From a checkpoint of a small model that predicts nearness at each pixel: encoder layers 10.
Rows from block 9 of the encoder of a small model that predicts nearness at each pixel, named by matrix and row number. Rows with one number belong to one neuron. Each number is 500 + 40 x the weight over its row's rms, rounded and kept within 0 to 999. All counts start at 0. Numbers have three digits each.
After each neuron's rows are labels from the 100 images, of 14848, where the neuron reaches its highest value: "top examples" is what is common among them. Only what is clearly more common there than usual is listed. The data: renderings of 100 made-up gadgets, each built of a few solids, in any pose.
# fc1: MLP up (encoder.blocks.9.mlp.fc1.weight, 768x256), inputs 172-255
# fc2: MLP down (encoder.blocks.9.mlp.fc2.weight, 256x768, transposed), outputs 172-255

fc1.174:501546505448502501445500572499553496507477496497500500515481500507506501500496499514502501484499502504490498500491503510506502526499507537479502525545499497492505492500500496479502487498500507493492505499497527498500596508500474496493499499498492498499
fc2.174:500431503495500501611524500500500511492505493476487516510502490502498511474500490500499502496489500495492509490505493520505514464499496497539502502511498502574503487501501497507522497498510500499501597503511500500489528600502506515494500501509496477494
top examples: metallic

fc1.186:500497508520500498515500448496474495494496494502479516484500498425496501347608498525507510471565509497504614500501510500501510575470502438582501498501506464500599496500505414501503500498491490507563523451500504500471498495502495497504502501497500502498
fc2.186:500485501496516496506505500478506498491503507583530502502505390485481499500514495526499498469575545406502485496496498486498500502511510502424508508496495498498476500502493499557494497524484499484500519624508447435485511488502498497497496498505509507499
top examples: metallic; white

fc1.175:500473487501500560500502474495491503502493505505501472508515501702501499496486501501500501497599521500505493498496425583482500498485510593497493523500496496512615498479528506477501535492493500503505490494502439395507522499500461502498484437502502520498
fc2.175:521501480500500497500505499501500507498500500499500501500500501506484515514498504500499498499483502499499500506499499499499499492507499491496499493496501498501500498500500500502503497501501500500504501509503493502499498500496481500500495510493502497500
top examples: metallic

fc1.360:496500515516498498501497502501499501534502496345500492499503509510510497500461487514476517480446490670511497509520541506502522487509498522515500472504500492490419497482518501352512498480495561551499500499498488500578512496499507489498487492526503756498
fc2.360:499510496370470494489506501502491499494494499505503499503506499498485493474501513500501524497508513475502500505621505508495501501515504482499512522501497498485498519499515499525493499504496502531499494493497477492520508490484500496501501497504496513497
top examples: white

fc1.715:507540515500501527498501501507500507507473500498499494488501501471504499499511501478500416531487496500499516558676518486487466510493499502503517436499505502487503514500503438558510487510499494497510501499481494501486524500491500488528547502503516523494
fc2.715:498499506502500498499486502496500504473497500501500500486502500497500502500505498503500501510497499494498500504497514497498502500510497510498524503505498500495497489498499500502505475502498502511499501500494503499507500504499501499499500510504513498505
top examples: yellow

fc1.322:604585494491500261505504538502512523437501593457526500553499500547499484496543477554457497513510505500506537500518501422500496517482495484545357483504497518508497510503486471450500497497556502478658499522502500491503494503504496500491503494606502495493
fc2.322:436500499497520495509500279509498496545523492500527500498514506548487509501502500499505510500494489552433500499499505495499480500475499520498538517491500500597499499536500503501508497491511500500502500494500512500500503488474461501500504451501496505499
top examples: teal

fc1.210:492544475500530510472492506342504497499508484501521497503572536499495503488505478486487505583482509507512516617517502526469511507537500508536492484499492642504499497497500498494481500498501458511527502505500502425501564503518490480500501501505571500498
fc2.210:374519442465502583490501507500492500500506499500498498499523510515504505498485506499505519516386500501503492514499507483489500494973507494519494519510489421485510499500553501501492505505495498504491493499535500499500405490480576489498513510500499454474
top examples: white

fc1.534:513493508500499484509424676496492511501546453405499503501496503505501102500617505423500497501503500516494500493522488499505499450496506472500500526560423493467518489503510501504595500463528565496595485480502495536543494453501502554508512576495469479502
fc2.534:471500500499500501509514491599501500500491499498500504498502499489491881500490500497501498492437500499492482506419499509500464502502502495500500475390618499499502497510508486498501499493499474485280515495501498511500497510432514483498493472512498501498
top examples: teal

fc1.32:511484475483491394497489499501554498509625501496531565503509495502505505502496500502564472508509469454498502515517499522501574491518499519524512502507503466516490489509503494497507505506501497501395463494562501502500516506479504530499511522453466496545
fc2.32:496497501550592500497517500510498504500500501474486497505491499500519497501504517505517502510510500500499492508483506494517501494504497500499504508491505499498501468504497505527501492498500531508492480497495400501522499536503509517581487500498500501505
top examples: teal

fc1.494:493507483392495485481501494503502534504552502502497495498499480518497520516492515513501500493399503743500488525474500500474504540513504518500487571508469507499502356455494486487502498500533512500507577497493502504501535480500497497501490499504495483482
fc2.494:499497485485500496501521493528424370503547490495486494498504500490490510496506510542506488502502500501505493482507507499499508500356497512501501498502500499481500509497438497513500503498499502418495496503498509494496428506496421507444508483519497415541
top examples: white

fc1.678:703488501447504458518479500501482503501487495495490501490504525496501298555498400500495321500503497505497485501503505520500464497481499505494552501531498473500500498491536473501497501502510450499513525501500497489515503518497449486485458479510500500455
fc2.678:498495500495499497499494486500499518492501602515498499490503495497498518499496577547501510496500511503512499502496503503491493499497496406550495499511497508530497494500497498528500499509503499497513497467516492513513513498526502500497502500499504506493
top examples: teal

fc1.255:475454496528495499532511499504500499498416577488486506477447502480500498484618497716531498493489483499499510503492463480501498531455491468500492508500541503501488497474492331503481394489499536475503448416499392497502512406529404413493451495493502520483
fc2.255:467512535504765495498511655519479525494561494496564501501458501486505496499495319499462501501503498537572497502476778499521502503510581499488510511457458508498499509500496498508493499486501497495498485503504497500508496504505489490516497497499500501500
top examples: metallic; white

fc1.227:500499514357546504500515496498506472504484520533497604842497499500502507436474504500596526495513469554493503519500494447497496499507493508553498461499495566494499329491508471480498473498508495512510542446496503501501558500500500464531500492667517449479
fc2.227:466497428469726507491563484500476494502501419486475444458502501501500441487509465492478462505506488505500427484542505600506523463497505449505500504500489523501498536500497504494498502436477504500544537508502495513502481507519505504502498506512471510502
top examples: white

fc1.560:499508499499553500500501499501510494529507499496493485502506493500499505476515493500496486500504501501502458503499550490465489503498590536498498557518503508512490568497472501500501487500503493496494503501497495493561510510508497501478483500488502499436
fc2.560:461495499491503447607506515501500499424481478497504683491502498501503528489491500514494495513500530496498496580512478507538500491485530504501500432501497510501518504497502493509502509500499501560508548495527499478500500503411497499510494520492504507492
top examples: white

fc1.341:499618548506500517501509476506563494506498501506500498504500503516497507440497503586501497501505498501507488488490503504560520508487498327502499498513491501506575458495504502537496487494459503477504492344472520489514512500504500476501499497501479493513
fc2.341:499496490510502510511501497517501464495570512493522508502499501497507504481515496489501505460510527407516498485505501494463623468513501548511504501497500504490481282492480472496570498519507500429483500526524474495498405501487497538509500498492502500524
top examples: white

fc1.469:513493500439536515504497466471558490514498493527500492567496524451505552505502518502499485491499515514500500498509444505531499505512511640502543521500505498546503490500534513505497528508607485509571492481491497502510723500499345500505430510504498514484
fc2.469:502495499500248506496426490500227500464498490421488541506500506501504391500509503616504504500500505585435494599457493499512491505499496412517474504639493500462493470500509495508501502500499500498398492497496510503484478500508504550488525501511499498570
top examples: white

fc1.272:471504500500500498327495493507500496503498433495506502500463555470490501378500500517501487504506519429497501497500492495496506504511501472563501504484492505505527497499498493494500504505507500361503583496538531555488509503484420527489483468503497498500
fc2.272:487500503502486498472499494507493504502545499571545497501505438382500487501507500526499477500502505465500500498498509501489501500667484428498500511493500499511528498504532512502497509511500497502499501498496514502340543475500490518511494477502456508498
top examples: metallic

fc1.98:505490500439511489543518494474522489492395499504506495506485506476494439511450531417536504486574499472502505804495505558506510499516506477490500497511490502500497501500506505504509490499472536485501517501445490501502501492493501497514505512504499489402
fc2.98:472484499518500504495501507498496491499499496499500500507485509485498496501507497503497501492498501502498490000503498504504502498486502491499504495494493498503499469508500501500500504494501517499500499500501489504500500494500499500503500535490458497502
top examples: teal

fc1.424:511380512477544491503609498505386505466500498496485500533501639500501424484306476499479495501499510445496490507499501470508445417499502499507502571480485498534501382504499500491499502532498576493506500499497502504497513500463527761496497499493460486510
fc2.424:504491474497498507498428502527544525500500495484484437573501517499503489464500226499503502505499490503498525519479484520490507565511505501494531493495487492497453500514500502532504521498703500508508502507500496503498502502497496437500499504505502514511
top examples: teal

fc1.263:512475507496480518529548497503486502508470504503500486520496504458502475581515479504497511500503500503503499501505497486495497489500492489501500440478454504586500544492485525508493495502512501501499521621545518476505502419510501465503493511511493494509
fc2.263:498500500502499520493498498493504506496557543495491496496502495500497501501507492505501514512573508501500491484496476500510500499572471506498466507492466500512499121507492513500870503501483540470501498500497449558481496501496504496500502489503489532509
top examples: teal

fc1.735:498513491500491510494506433478501493501500463445507501495485502501477466512578481499461531499500314465534530501501427496495498493506500493502514478485508478427499545513493506497503494414475499517487501511497581500456577500512501472383501499472532464486
fc2.735:486514496520502501500479502502499503513491514500495491518497499474515501485494497502541497496402500498485498573495503499513505509506394510505500500456544502500496511505520502531500498505529506536505500501500437522505495498495499614499504506475497491516
top examples: white

fc1.553:483500499354499502490510475499499530505547498498503495501509485516498503494498490500493497314485480516504486496498500493675525496530501496499464512504499523488501507744495512495493500495501522498498442553498511505490512496500501486450275498512469505501
fc2.553:511497498551506502496500537494496500500529499501499507504511512493499499511499500501499529499498500499487497506501501501489498501471498495508491483500499507437499499502489499500511499498567510507505504503496500533499506527505250499508504491501522500504
top examples: yellow